{"model": "autoregressive pixel model", "norm": "layernorm", "max_steps": 9400, "batch_size": 64}
Rows from block 3 of a small autoregressive pixel model, named by matrix and row number. Rows with one number belong to one neuron. Each number is 128 + 24 x the weight over its row's rms, rounded and kept within 0 to 255. All counts start at 0. Numbers have three digits each. After the name is the row's rms in percent of the matrix's.
After each neuron's rows are labels from the 100 images, of 14976, where the neuron reaches its highest value: "responds to" is what is common among them. Only what is clearly more common there than usual is listed. The data: scattered letters and digits in many colours. In brackets: how many of the 100.
# fc1: MLP up (model.blocks.3.mlp.fc1.weight, 1024x256), inputs 0-127
# fc2: MLP down (model.blocks.3.mlp.fc2.weight, 256x1024, transposed), outputs 0-127

fc1.292 103:093110141146101133122125094147128142107123096125127103150119160137117103091133150091075132128140090105107143116072125154131107146121095101165127137144162117162113092139117131122121149156102177159107086092112129164082089130161078151074124134156136171150127144170101139130098158121122137137128128105108101111149124107157120096138173142117153104134130112137148117131117129100120106140160
fc2.292 096:151150166123124144160120137142114110114153127116068126125155146153131124152122117135137108139136125112148120083152115140122083124160123133107137072098103157136160100134125139124142120103118145173162124106117128080161132090110110098155127143082159146117130144152113127149106119173115108143128144127165127116124146214128097104090086136082084114134130182195148132160118072103100122150127
responds to: black (60)

fc1.334 052:095097134175155124131130119166114173117146105120151098159115121090144111097128160107079134134113128152140073098084142167109073138152097113147113137156167124164138102120127104115136144156131144121125125110143128139107100090165107148126155107164141173156112105126087134126127159107119113152118096120117115122148129084136106107111145106105151137162148143081121120120136082118098090159161
fc2.334 035:108123175165117186118143123130176115116103140126120125124133151100112109125137147135082097099128146124079129122160152135150165131149124099153111141112094107165124182141149113112129117149073127133171096058158110140146118089144123136116150154110112161157135168143143144131151151105129125157105122139133115135169105157129146150141123114142133139114152190102105143131166066124113102126125
responds to: the character W (26)

fc1.435 100:126123096130153183091154108152152134109159137164115107133125141173133145157187125121118136145128145120094120149112140126102135105123150102166116114118118165152143104119131108088153135127122129131082121105131111116094136116131142123106140110171138162144108137144099149111110124092125129136140168074122077128090115145106132114127132168138197114118163134095102144135097103138098116127169
fc2.435 087:171073137122117083112095127135097093110119141121115136132142141100128148122157136134116133166091115142118163159146110092177129116115157145163160105143137151104139125117135121130134141127131137148161117107087124122155157190143106106098074139132139118145149051157153110117132104144159104125133132123125145159132144100132145135116138163159123141160106126165080097139148100120130137139120
responds to: purple (75); blue (43); the character W (27)

fc1.434 079:150108129128141121109161135143124161117125064139152111126116099119169115161126121090106130157140131167106112106113184146103098116151105109165147167132163154176114116094137100136122082193120181140102097085144145161107127121146117143121114103160130138142139131129107165138135103135141121146142144118139117093133116118135082109123124120089122140160151139099131117095127092136112091141137
fc2.434 069:132153159168127119116112111139148129134125119144112126151181128125161150096160122171157120137108168176143074133113098102148147136123178120113118082154137120126105155147104095133104159144137119112118125134130123151153190135127147113089155115104109155112156112115128132105151110123138097112112108128153143126148129134133098101142097107132116157118100117115108100143118071140169122113125
responds to: teal (73)

fc1.314 115:128113128147107105136101111140110169159143141110100133134157176078110127120104139131135176138146049134104118122138158143082094148107131105160097156167149131145162092125107158148124121137123141155136110101134165103099083156163090169121132162096152167192169105157082110147121150118120144143152139134089104086132110140141106136117139103133124123164112120149119105140136151120133125128135
fc2.314 114:138129140122129131123091108165118168135146068137095142164169150123105160116107116207128137135121125113100125113157141101105119138139149117149110111073132129131109131173135154163141135107125116117144117117142138146131124127155145158103112158083153163154160137090107146121132150087160154130119130127145110121150143156114094143146136092139183105111117136113150114101145129129175114097136
responds to: teal (67)

fc1.329 111:133107127116168125134136116137117127138125111122148136113158132131136096128146170124106158158127137140095099090109138161155081127150096118157090084111152138168109104113103136061138098163102165151160167090112148173112132107134114135080083130134159176113143064174092096105089120132107164142130105114096137128164130165126118112129137106133126116131143171115121097163114105128130142116169
fc2.329 122:190148095131196165120104151100151117134150153137092147116167144135103118153095108169193135117164141098128125100118117133096125106136126106136141098113141123151133078139133103069160097123139117154134137157101114128123159095094082138101131136137130138139121098127104089113098132142115126171130141122147082094098128146071135096101110143149119120111118163132120156155084138127119148112109
responds to: green (84)

fc1.257 114:101092135103114123152194131127129065097162140133168144143130119181057181121117125138124105117122170103187134131139091149106133100154122128175107108161102132171151143116093176130171143127098124131105118097144115137124128105177145133144104108124120154114151134130147123123111114129164156110133096112095079157140129152120163114101098157130157099108140128126104162166122111098123120115139
fc2.257 115:129141094068107100112166104173148157120131120131122147143153147164087114137115140089158163144184129150152123132126152103086099142113104127176107161131117131123137124137120142149134132146118140150172094094120151142110101135155089126137152147115118181143179100123121101114134127103152122081122156153133104112137139143126070092137073170150103140143121129105150095137134137129132103156146
responds to: black (74); brown (40)

fc1.284 115:109094131107145141119152144136119149132145092149103141156136164136168159132207142103121081135125098096134105094079118132130153117173115174136097090098114129124134131142095105093136137131106096113089115097140154124133120133141152160122122151129160134144135130136110116131137133162094126144113124097123108154128157139110148147117132146125130093185117149151113114127143105125136123141132
fc2.284 112:129151122106142105132114115161149137134136153138117115142142116106138115138158107085090098154122102138159118124102125149165127164066114112132090173140080103106125166114152108168086143150146178087114110172095133112132140138131100121173146118135124127144130128126142123156150144142107115131182132117138117164107087130121123127129122099170152132126120103123115130093084132131105130115120
responds to: pink (42); the character W (35)

fc1.607 118:121120123108160134137168132143135134104096123143156164124111161074140159148137123145133136109143116128159105096085119105145131130154142121140112087117158136151169098140128126116140150158085119133142174079121143123118122116125162123143156103134147147140149138143116120148095133151113120146120161119121112132152135152113138121083139107097134108133121195127139147118126108145124127135125
fc2.607 114:108139121142119141148081092113132132142106105096126144135101166125146129125135114094135150110121112114112118098096102121132179160164153089157193132097103116107147141157154103145101187105112135120093136152093148113105130126105139140127080108129166147132105147120153156157106152156143093127099145126132124136104143137146151155147124106099142099135086107162087160120116117130173147093084
responds to: brown (40)

fc1.564 096:159127144114129120148115091115111088132084109142151085130083160133128140116094142132120167125125163119123089129130098171157144140120125085162064132143147177160100153100178102131106107141125143141117128085120181111077135146124098103132107078142143125145123140124123124158121195144099141145151157159145156106148132144133139103147111142133129074154120127138123133109156088151153135116115
fc2.564 092:123127161150142118175150089104153105175102101119116107157109113109114105093147124157140130125152170114133131126134164178141120167111079109146151106113089136179161150106150137130114095133107113113104135144170144084102127108100108111169148146103127156124121147107128115132107164129114109124131131122138163144138131164138128130144148162169120067094124103161074177146123134117139149103127
responds to: green (93)

fc1.84 106:092148135092115156093098138115125158153134088137124116166108151117116146091109155089095120113152112119126148116131183136110132121117123072165087179146116140194107108135107096114139158140116121138145105111132112112118106119085089165118149171122129146154139115126111175122103143113147117147135151128118122093116111113114105114137159165142179154119150150145113113107133120099103100146140
fc2.84 107:102176100108130117148126158109150138163138134148144170111148136149103096138100128131107095092163121095148115130114083129120137161104125105154130100136112113153106110116152148127114163130125099100102152080109110120145106131082105107123112119094146113163132149151123113163133175151111088127141089129160130094137084184134146112134159151097112117123141181115139118138127126172108158145144
responds to: white (80); pink (42); yellow (41)

fc1.414 110:101108042168201140106155090120109153103137141135154144136096133099099127132098109131132134147093125133164138128086168137144125115161151102145132142131152135154120105117104146124120108162142123167120170135128142132097144106114141142102110088153122154153119149120106142116161109104143164136130091140109076134174139097088152163109137136095147131144143105102133088102131141140090102140138
fc2.414 108:137126108157128171116116168094131137083142110095117139090131118079137097168102153157128184106132159141106127116149135066102132111147146111141147127103123148171153103134184155123143111124129124149146164131089104129162168146150118156105124122105113120141181095144143153118093134148126177164116109131107092101113132102139112136099119131118109132125125146150125127132088109142112147147143
responds to: yellow (45); orange (44)

fc1.228 114:163111095054161137084143132138097171123100131146123100129106125057138177092103127105125157117116136134125121104141146120132129085119104096144155160089160144153129111117139183154118138157103155150108120116133105142117139106134131140139155096122109134160137148184129128147078114091077142122122106143131130136148137138147131136125116105135139105138127159108152088104120125166131115153160
fc2.228 114:084119112137092133127150135121150159155153080150139051116096164142128160125127108113098121119148115130108126123156132153123123156114138106141114188114120098132118147128156073129111161121135153137143093141126119159093103147139129126164142124152160154145141099149107141118138145119090135112135106128141120131123117096181088167187127165152119129163130151093138116118133101142141161127109
responds to: orange (48)

fc1.640 114:111114096106160158130107078139134120110110083168124107140151166146148147112130174098125109135098135157162124084138118132176121137164151052158074121135128130118098110137127159096112081171093133106098138095116154173106152122155102155106108147110162162150125163122141145114131141113133121140134148149114122101181117112145099096080099113129079105121137161140121099103166112131130077097179
fc2.640 114:106173131088124131152138123147175112137102106125119078138119162128155126129156113104152117126103105118108100118138090153172157130144107160111107109127131089074106175152104082129097175116120129107153089141129095104152156107125131088166116167134112138114070147122105094117102109121094094125111169088118130178127109134126116148125075127139148078152168151147098139119163099171155104161095
responds to: yellow (65)

fc1.21 068:153084131133123127098140089185087137124139116146158116129095134131106128123145175128103112161127127144125107077102132157128102131124152129179136135117164168181144117115126158143156103179098142124115122065108142124127135114129130143112130102127128159147120146157095156135102141118107157157127127122102083084131152175121151137088136117089141127179126127146112129120104117150102107117142
fc2.21 043:121088112084095110151095135157131135156123104129134143139109124126149136135142088096116146101124068112141154105134123123137114140100093129165137148112105094087099132122123105118117126131121140124099119127117158152114076133091131165166139154133166071135101091143136139150111158107145126109156167121135127138109103103144133099146104147148151132129128112098099142122155186134138129111115
responds to: red (75)

fc1.232 119:146119115146142115094116147116108119145104116131108167137148109120115133115167136096098098154116126111136144111072163112143120092137062108149109133116116206159122114109118098094138155169130126164131132121107159154130053092140135127128098130162123139154158099147151122168117100159106119146143119142137141108159136122157121094161150129116188155125132119095118092101150146079111083133147
fc2.232 117:148108110111124140132102140115123123111086100129156135160140171102148184138189105115150157125115119151123142132119089101120110100157136127109134078154147145142099099135080116092103186110132114165111114111100138129128089090110171114094109102108146109144112146164123110128130112149142088123117157111131139126146121157128169145109129129131130111123129121137101088179180121164151109131110
responds to: pink (99)

fc1.756 109:119124118118153167071117156129139154126121125148093164169102134115092130147201158087129069128146107087082140140113095092119113096125077161150113118075133154150105115139129146110142157136123110119131122121109116137121078112102127139124122150118112135156161138185108114164095099113128133177143138152151131085122118140152117126158174105094151135112130115131131140149135108074090084135163
fc2.756 109:147102155180085118130088136143124147167107119156183128152148116134142109126141162127134134118152122121132078127101100115103109110130122088123133159160148147139112113132133086156129156152140126117160130102100125094140100099116126156115135133148190115132121127160132124124125157105137097100130126141118117103162116163127135089157138125151104106149141134104140087136156108109113168137122
responds to: pink (76); white (54); orange (50)

fc1.349 121:140122122155156162115153108137118148134177140122123114138081118116102089157173167151119119144103121100119088117106178165084115101105133145131166132086145127183177115119091111134152104150119177117178070115125131145110147111162152143131127086188147141119104143142086100111106120100148116143118129138113034146083126107118122121107120130125174180180139130110118114129126109091128109095134
fc2.349 131:127153121135113140184147128118141117117129147108170122127136080087168124091188152150132129129062111124103111130135120154162156148148135134112144120100130104131138119141089066145069117147150142137115090137109164146135127144140149133127158134113112121135157128114147150172149094162158085131129183123138173178108098136142109118083145112103139123130117139142119089107123119145141125115134
responds to: red (89)

fc1.196 117:134121145152136151082115104136140178151139094149124121104092117136151166110145118121154124143118123138117138112100138130124118139112155101166115167160150131135156158109126098117114129151148127133128114140156117128085122051135141142116128117110122144158177122107127178125152127053135123116140107109133128141075126117111079147140116149131148128145148116100114144126108133146128118095153
fc2.196 118:116166114075164160076160129113117137182151138122111137122094087138088154153149139095148154100123136096120138105087128154131156151122137163149150106133117114078143116142125152096091125159151134100145153180146127103107123085133142091169107145131108147160135180101129126119110152091127132138128132141144160133130120172114069178156169143160128108152143099133102109085084144153103122150134
responds to: blue (52)

fc1.418 097:130124085131126105108130130138138148126118074130140129084128118147146147127144144168169164119144121169077122149136150137090134160153133150154151117095136125141130115159163141122134118106113114121103099108146146143096139147128135142094112140125118160138094136137121132102108128141121118159111138110146085130128130135128069166159178127146127099136126125114120162153109105146121133147135
fc2.418 091:110125135145110135120113135125131101160140161112130125138083124129121108102116145099155147120120101147163116135122147131106181155127145124159118173126087095087139162162111125140086112157134138119156117160155136083104111158105113113144105168106116133137190114123134098096111112133136147104097168112143123138123123115128167161120124147156151137126117119095059086096133147124156156133130
responds to: the character W (43)

fc1.111 114:099064098166135132149139120119100084125107118099155155107113133085138128147097132102099134143107111133091097104114106138141115126145091136167143094136166160173159126111126132131123099139157137154148135119163151143122084137198113127121109154125137118151079089143129104144149123129097168173136117116098164132181124108154141172110152147101139102150151124122107085139130150160128135120139
fc2.111 119:172070130103150134162161090141112123124104125090152133092100184110158162122089116149148092157103129095095174118140100148118096153145126152136137136127173135118144142105156121147117113116146143130107115124128144144112117196139117104103121140119120152098122126121124084123097091152156168126135164120135148145113147114136092170114122141126124088137120106139120203098093132119158182138159
responds to: green (97)

fc1.645 106:116116118141124163093125139114130142125143133121174099123093130122109133141122167084097136131105143135118144107127218135110140107136126138130129121108130122190123137118119114110134124145139131113116118094144101141124153140170145118088141124171116129116098071154122116106082115071148141150111144108147141125126126097150140170128163164119201149116168140083115125137124115173107133119153
fc2.645 097:119096104118148116108141154109107144142121131119144119110140106112104149127109130154097113098109128100185135130153110164171101138147134113133095107119122093133138136143136131154136079097095148116117126106128130143139139123105108111184080131107136081127098173133116138149121140181134127170110097141130125125177136154125149138092140128096154116150112140150128125142102093091131124100114
responds to: brown (48); purple (46); black (45)

fc1.513 122:121074142138156165137145090153148136104109109148156154116136144073092117127123107156121139156136125087131105131118139107100114121127133144173115170116139134163142100120116145115147096143127134131146151091131159125108124143124129129097160110099116139147158139177092142157152128081092120128147141143139123139147136154134164182125155116107144103125125120135143142131118100144110120130158
fc2.513 141:125126152179120121116063143115101132132135149113111106138137150101112134123105141097120102128142115116139137099148130132156114084143108093122142118082120163148114144129130126131167122112093095107148165089109111113172139103087091141138110140147147092127068136139123116152071137119118106162109134144170086114150136167091125113081111199110108137086126158151136128185167127124098085143130
responds to: the character O (27); the character Q (25)

fc1.715 121:108090085155136143118158107139133121100132117137145139138091120132132118140093134111143137148139131098167083144081135118075132137157148097157104138175125138148145090139125159124146130155146127161124127121159148117101131109128085105118110100183091137143154093129125154163134135116093145129115160111092114143099154131083143117095112143114122114099127144170141116116123122148141129074187
fc2.715 134:122121116132135126133100137086137074123121152136117129121116142121088115138095134132099053125150137148122136121159104121118143107125102103127164148077127124113125137124169150117132136116108105119151184069117118130120116160099107104155118157124103079135129099129147094125083117104153114172128128131175116122157121159124129139099112122131104140095136167082127139143150118139103132147127
responds to: the character O (26); the character G (26)

fc1.34 091:095135120111106105115124148145155146069127078154112140142128134125144168163091131093168105176124117101157158119098125102146123095139099135135130108116131175137091129144077109078118117137151111164138164127175166142072086143120133133081124153141114142133167093127125120136121059146156135151139141139126150105156125136116099141149160119101141103140147132147144113085131088124115077104142
fc2.34 090:164128129152130186129107127124131103125095100159169178152132096104140141132155129122113126150127146105105127111100101087101101094148128147137161121164167133138117085137105110112115114185140152179108123100111158132091118117130154154086126174123127107111128132128129159110107091118163125170141148133128105102112109131106159127102136125105143102135156115149131139165138124149118101099100
responds to: pink (85); white (44)

fc1.1 115:173097146102131151110165144175118108116106169126156128106122110110119128131119131145116132163117160152142144117117142157103138131137124124149138143114138139162128097139118139107120120165095142134155134122134144119123124135099126107136137116152110175137169089201119148133140135145080176129123087117147138072163139139093135128117152104107138139155123143128161173081072101114099142118137
fc2.1 129:090174144149123172115108148140147159092162150181110082107148138157147159173133102103127113103157161100145125116145103111137128084106112133128151114143130133130118118133125085120156129107124137143073118116115102124107164124143118103131140136142133142133088116173093139123091124133087110181130145138118081128143119108139133103117134189138134118117159151160142118120103108163102141165118
responds to: the character O (35); the character Q (27)

fc1.648 052:131118096109151173101150100164139135077117121121133088124105142092139126138150170110116101143110103146104088122113141130114108124142090123215144129125156120156152097118122115117124110160105157164131122072093110107124113122139121187129126100151134157162138135163089117121118109124154159175128144120131096113127119123151117125129128153100133112156142166122153130128121082103110104133171
fc2.648 038:110111105142114114145146149146120163149108160159171142120098128170163154155111130095100148132153129144131102164098165123118149158095158120119115194155139124127099134084117136154115156167130128121133115121146101155097104129107122098122131136146107122116108095148159162091136153147114138085157071105104135091142086100144162138182142124155131139156175106091124107135139151130119134109120
responds to: green (83); white (48); yellow (45)

fc1.419 118:109120126142141103125127125174128156097138079117140133131143094128130123135103167150148150148141096140127110121072118122122080164105132095143153166093150141140126093133119099119138115151145169146112134124154127173110094100132120141112139070125169165169158131136105146128126137139166173157133131091102113161115122133122132154136123086112117127118128143084186089110081108126132113141139
fc2.419 121:130109124129175137150119153115161097105171109155167117135131127153119166147138124132088099081125161121138090117145074144100159108160145093134125099123103141152088118167119138131163143153128097145138137100107123126129159113078134102126130159138085099116116074152137145121137118153130114123105138135122092122149111153096125093109158110100140088121118178105127144150126131063097098078142
responds to: black (49); purple (41)

fc1.576 132:136123107156130182118153102159145114099129117133155168113145133067136136166117130144147083139111144110098121133088141128107120097170110139145101094101161170131132108115091116080100120181133119164158147100122163163126134103144140136094129120091098161119163132133095124142087092132134165145131151179114121124158127099137130120152152123082191119113155128123155128105082111118128117116145
fc2.576 159:152167094109171164160156143128146164150126111067168159103136097071186115139116160170162150098126139124086136111130122129119128137142104130133123115115135113124153126137104136117093166120155120136091117118118158145125111132113134162130132135136147123145142153112128104137102097156137127155106160130090101125108142108106136174127158119098119136154135149153116151129122121115152150122111
responds to: purple (67)

fc1.606 109:084144148187103143133111122153132147072129143136099122128110139113136173125179131134121144128175151132140105102109166106107140101137096136145161134106143136134146129143130089117178137133140126109060116096095116124133141124187117114091124109138095158129131161163114119107073111107169172180109123126122106111181132095145119128128149171113170096145139131089159123090121101152131118163137
fc2.606 116:106131131118088113127110107119114111157138110132139125114143090140146119117122153109080102134108124163098107162114148135169152125145151169141155159134113119083109198129126094149085116179118135112115128124128137136139143129155163098104108135179128134130139106115136118116085121124184101124102161130161144167131123094146105143142133126137154156135137118063120088112114146150125134140163
responds to: the character R (38); largest: R (30); the character X (26)

fc1.670 107:129132113133166097135116123135102167131157126148107123165132122155094107136102124126132140143121182110152143104124163141126129099120142109127120134126112204174106117083137147082121128150110100148141158123143091095159137061094116141115135111152166129151137139134114156159134181099076149100132117114142079089077140149120165084133144154137139124120144132143139121107119132141085097113141
fc2.670 098:173118144181125120132100137146123114094149123153137108099095148122130153143115132142122133117140163099130145126116132130128111093133110113162126135161163144185144110122143146135207135153124099137184081088103091113154121123132093113127134128115147128137130117120117180129162148127099165108122124133113082096090136106121128118122133164113152127169130159140118110122132047128124116121127
responds to: purple (64)

fc1.733 119:088103114137118162076109139128139123130137107148100113180135157134073144114150162069127135129143099113142136128087141112089103113114085158151116148082123125191114122145094125103196157125102121116120132117148086142093082112145145161136115140153107122194108120196120109110137141107123132162133158121132091113158141109150149148124133116134159148146128138118102130114148137072054083138142
fc2.733 123:152129114152120177122109143119158146160124164166173111149127127115159124129156110114147120118097127107166069124148075130098135109139133085123129110151173119158092125138136087137134148161151125157113129045092135108123124152076137115105172116105152105119138149167074111125137132110131068103138169156141129092132117163128127097125132135110091152172136134117115135165134080150138137131125
responds to: white (90); yellow (40)

fc1.189 109:119100156188094157125134110132146152092105104132155126132118101120131167137097121102112118130116140129156119130121149097119120126129131083168136193152143134181128149093125141119120105139136150109143102123124119120119107110131089143136152101124109144145152133167145175122128125129141141154163129114122092119134106106145130122150124145133148140113172121154164110077111084149106099115145
fc2.189 108:128139102083141151084123096130132125174129117113114144123097120134091101131098167113116120118112105121137142098064139168143125176103144140176173138094125092060125119117133151110071109125152121104169162177119136112125107121133134115141083128163152129147109154126172141148139153125156118127148060127169168157105116137132090155147155141127111103139142126116134122084130173125121124119149
responds to: white (50)

fc1.698 108:134134116140114117103115112137110145109138115135132120147112136120108111132114152097156116140128132116129165118128169085085108098106136127135131119108132200184118129098134135103142123148137135134129134113134098123153123088122105177104152129093133142151102132185099164172117165116103128146156165107123053133084123133089130105117144172155113112103149176160143132135132149128104101111121
fc2.698 102:131130116159133123140093128144129105113146110152132106096114158129133172165150090125110148125131162116141111134103129106129102120124105125165105140149166146162118146130137124171165127140158147165129123125095119159110128130123140110106100126140143132128130125110112162127132140138103140108133117128119096111117128102106130112143149162109151134162125118080118126095081033155145128150157
responds to: pink (46)

fc1.199 115:089121152165116150122151114151099105113125156118120101148074127089164165113118138117075090113093075121152115123099123110100133123128132124129140128161163113114139133120154125145131143130135129116125122108132119096098104117190120178129164130125156156141168132119106140122097104079121124140138110138128083146119115115142108111138151113108145128150155144122139123131124147125105097126158
fc2.199 116:152139157120190109172118133112125146123129160159115149109128140131145147161146078127143176101109137160087140151174106145169141106127140132113122081112147160138122105131123112078109108125113111166120126066155155170134143120085123155131125147124100097138137112152137126123137111159113106141132131150125110081133111117158129121102137116130100114118117136172082165136122113128122119095130
responds to: yellow (40)

fc1.481 110:178150102096142128121136115145149141118133078114149091097114114119138118126085120092166120130101119123104162139135138103120098132128140116156133179152152143140152141120131148127116105162152149111114145128179124117134127096116138150115158121100122162148129136101087147141158144105095142123148156089119152145062123116127083163129161133155153135055141136128151142145096159177129111123116
fc2.481 103:089174128134089125109127133142141146134152143124139120116123137133100153129114109083140148109122142136170119145132155124112162145110124106156124158140148122140120164131153151154093148114143124161134115080114127122110107127131145115106174087088138122155175151102119109141141151103151113053138150122123117134108123124127073155143168146170170130170136101067106085153115082182108117156137
responds to: yellow (44); white (43); orange (41); pink (40)

fc1.83 122:168131145139125113111112124131119163118165124157100127169160103134129166125104131149138100137146146100144120085129160141108105069139106093141139105157140164118116123076130140087157132162097110159124131089119118083114130100103103138097115104137145132142129089112087112143138109119104173140142129153121107083155145159106162056136137128127153111151167133157127113131161109100142116115142
fc2.83 134:131134162178157135113103107156117105114138159153113100138107155140147158139172093111138134141126157144151103162124105102107138113126171124123088114124140178127140144135127110146143150153116142140162083078095111147124158131127151140145142101123137147089151098141069121092140114123134143099125164151118107109098130051135135118113089162144130172129130136090120129138145082118177114118112
responds to: purple (100)

fc1.751 112:176121162149100142078118119117124150157111105126133123101072158083106123109123151142095097128113085136096147106128164126175148147083156132159151152138151127127167130087125157109110136137111159173144098103097110135100093117103135123115163101143145139122165144142150124129097114111156128166154115097115112126126111097146139168179127128134130160128178136160151134125130107150112129097159
fc2.751 111:137163109062194154111105111118105159171120129133120121097119129192103089145107156138106147098159112111112110106087119181124126140121147146129142129121130120082126081134112145095131118174141151093130172150155109127129128102131129109127084091150122144144081156112164171123144155116124135126123083138122129121089120145104139148136154113143109116123143126117146125137113177137076126122130
responds to: pink (45)

fc1.340 101:140091136106120118143162088169125102103087141179152130162142110114133111116134171154090090154129140120167093152107154122160121131162131103133088114145127145179102111133123117125147149174101131132131137095121133185131156123156099161099157137112130120141140135114139135091147160104081129165124150133093102118175141095146134100099138137139146094128141143138158121131146111135097117113137
fc2.340 092:099118078154113124097190147104143132112154126121166118156144045090128117116152131146126108123112109116131156111113099100182145129138113091131143099102079112138116176126152132109150127135132119114092155119160121124173122157111114137134123127105173089154160114143143126129161132167113106117124101125086123142133126115110119129085139131084117159154140153150146144150130161106108144124127
responds to: orange (48)

fc1.348 108:123104116140099147091136110152141141084114118126136117131094161094146138134102127111125094153113133123103134132123156126147109109122145098154144156124130177168105111116109117101118109122115132162178130121119117144130109095139108137142120157176107172138117127171147194133126102125118124153147145079130098123116118097133110135145112143143145162120155087155141142103119084112080099127164
fc2.348 112:096124114108108132147129121149139131148098123133135137080130138146105137141106129126081135104141096151126136142133103133154104170106142151132153155129142107072113101112138094096055162147147108131148170105114138136099074108154130113165146133115146134141119131119164147131151137120145130097160116113136129131121102138171092161177144088171125115121155131057125098123139157169129134140129
responds to: the character O (25)

fc1.477 115:107121110113119124127119123207116102119145135159108130156121160131137152125113169099091150146121129146191119070106186106139137139114134132143161155096143160155146123122115110148129124167106142194155082128102131092112064081154144135144136134109080129157116093130127163151136121104146145126145082133116143108107128129098145119125151118081170140151140129123146113079111125083106080151144
fc2.477 122:137086108123127139119142138092114100122097111136169147123117125119112163148122110138102118128133120136141191151151109099134082128139118102123128129099111139154115132136131102094119169109120151158154150152144139148150091096130127102132113144112183076138149143150178155145134126122165138122131120119132139128135136162147167171140117139156125123097138144105113139152158135126168121125089
responds to: black (44)

fc1.171 097:069112148129128108150065121132130134142104105104131117121070178130076126128161105097103141074136118126104065148127139151152134154116133114173139151111134123138129126160107124157133117116116181140107157132132129124098122136133151103157097119133115152122076152160134121159157179128109140132087117104102127111155115119102139145116139139110130101095109121146128130124175118157136129139114
fc2.171 093:139110119128138105141157132098138127140122125096154141138086120111140150112186110121111163054143091180125130141163147141104090147106121158159153098131132120129150095160119153133124142105125153115122126109116138068079105144136155140173146123113149133143121143129109146152101126096101113114098146132091107134118101125118149132133113145132135158147100120104109135160163134114099095113147
responds to: green (98)

fc1.54 126:084106165135119160112108133145116128117127126114143128156102140062117137117117180122092134107139100145108098133133155160106118120127152088126147114170130116110135127118125141161160167166123121115173125082109124129133121098169105175127129129149144156117128101152117102127143153101110171174122119134117145130132115109137071129123182104125132097172151153142120164147159140128123094096162
fc2.54 125:142124209159150129149113131160130157125111162135103108130121168091132177137133131196151156116116137129102111094167150133120182129127158116087148108112187140144141087117139133133126145133132127163119099068097129108126122119143096144130143142134112144160141104174135099139131119087115110145138128131144105116149119121120087122108129060134132102147134115183120143121144091110153105116135
responds to: blue (50); purple (48); brown (46)

fc1.697 101:139104118158118158103129116180152155123173105147131098149128154121176137160167164136097139126126108144117124105075128166103134138112138153151129159114149112159143105129086114091117104151096132121121080114140141130095123107140137125080156128109136136136118108147103117116112155097115128149133095092111083145119110121130113141112180111118198123134147128127131143125077083078090142115165
fc2.697 093:124149147096122116150106100167107119138131114118111130160145171126130125134144118106110085136102140096164096123074116122141094104099151120159086123156129134099120106108081139141108116157156168179092173140108153149142126130138085137083156119154146138114156134110090100152151141136142115108153176151099109139127115110086136064096140109096121128105112110131114097154128112124184116150167
responds to: the character W (48); blue (42); largest: W (32)

fc1.215 108:120139122127139151148171118154126148087134139138149114111160119132146131131124133125133105137134115124164098108158141094115105102138116073167108144086150160129138097126118132131120121136109161167122110082093150163140160141117101125105169144082121187117160139153087121129109094132138154142132113142108073119138120174088128114091175159128095085104133142116166104159085124129131131130139
fc2.215 108:132122122168099133111104082125117082135108121132127105152128157113139158105136150120109196138151149170130114120148118121138104133112117109177120129101152156182128131124117111139126133177122135169111128061120130150138116118127094110107119119123104105124125093170136130122152112174137090144141111143126145112171123070149146091123064172120078124115119115150116116171147075138162105070133
responds to: teal (78)

fc1.415 101:111126124122132140137154124121118129137140127115137143143172119136117125146165149144117088098118120156086091152144164147110146095165138105116089122135120183102144125126137155107118145141109119140156091128119144158153165092119131142126141129083175144119113116128096111107115097133072120157105157151071091125127105129132135090151138149137113124147193137126149082160159136098146092134135
fc2.415 093:119123162150154150196095125135149089136127138098132134134126141153149150143165117180091129100084172138123085164169111127150131089131166136107121128124086152171109140142099148098093131138127108172135161099104158145150165100115128151103130149132127111097118144123080112111175125105116089107114139158099109108109128096117135140137166131100156117127138098154103134186132119121126107101149
responds to: blue (61); brown (51); purple (47)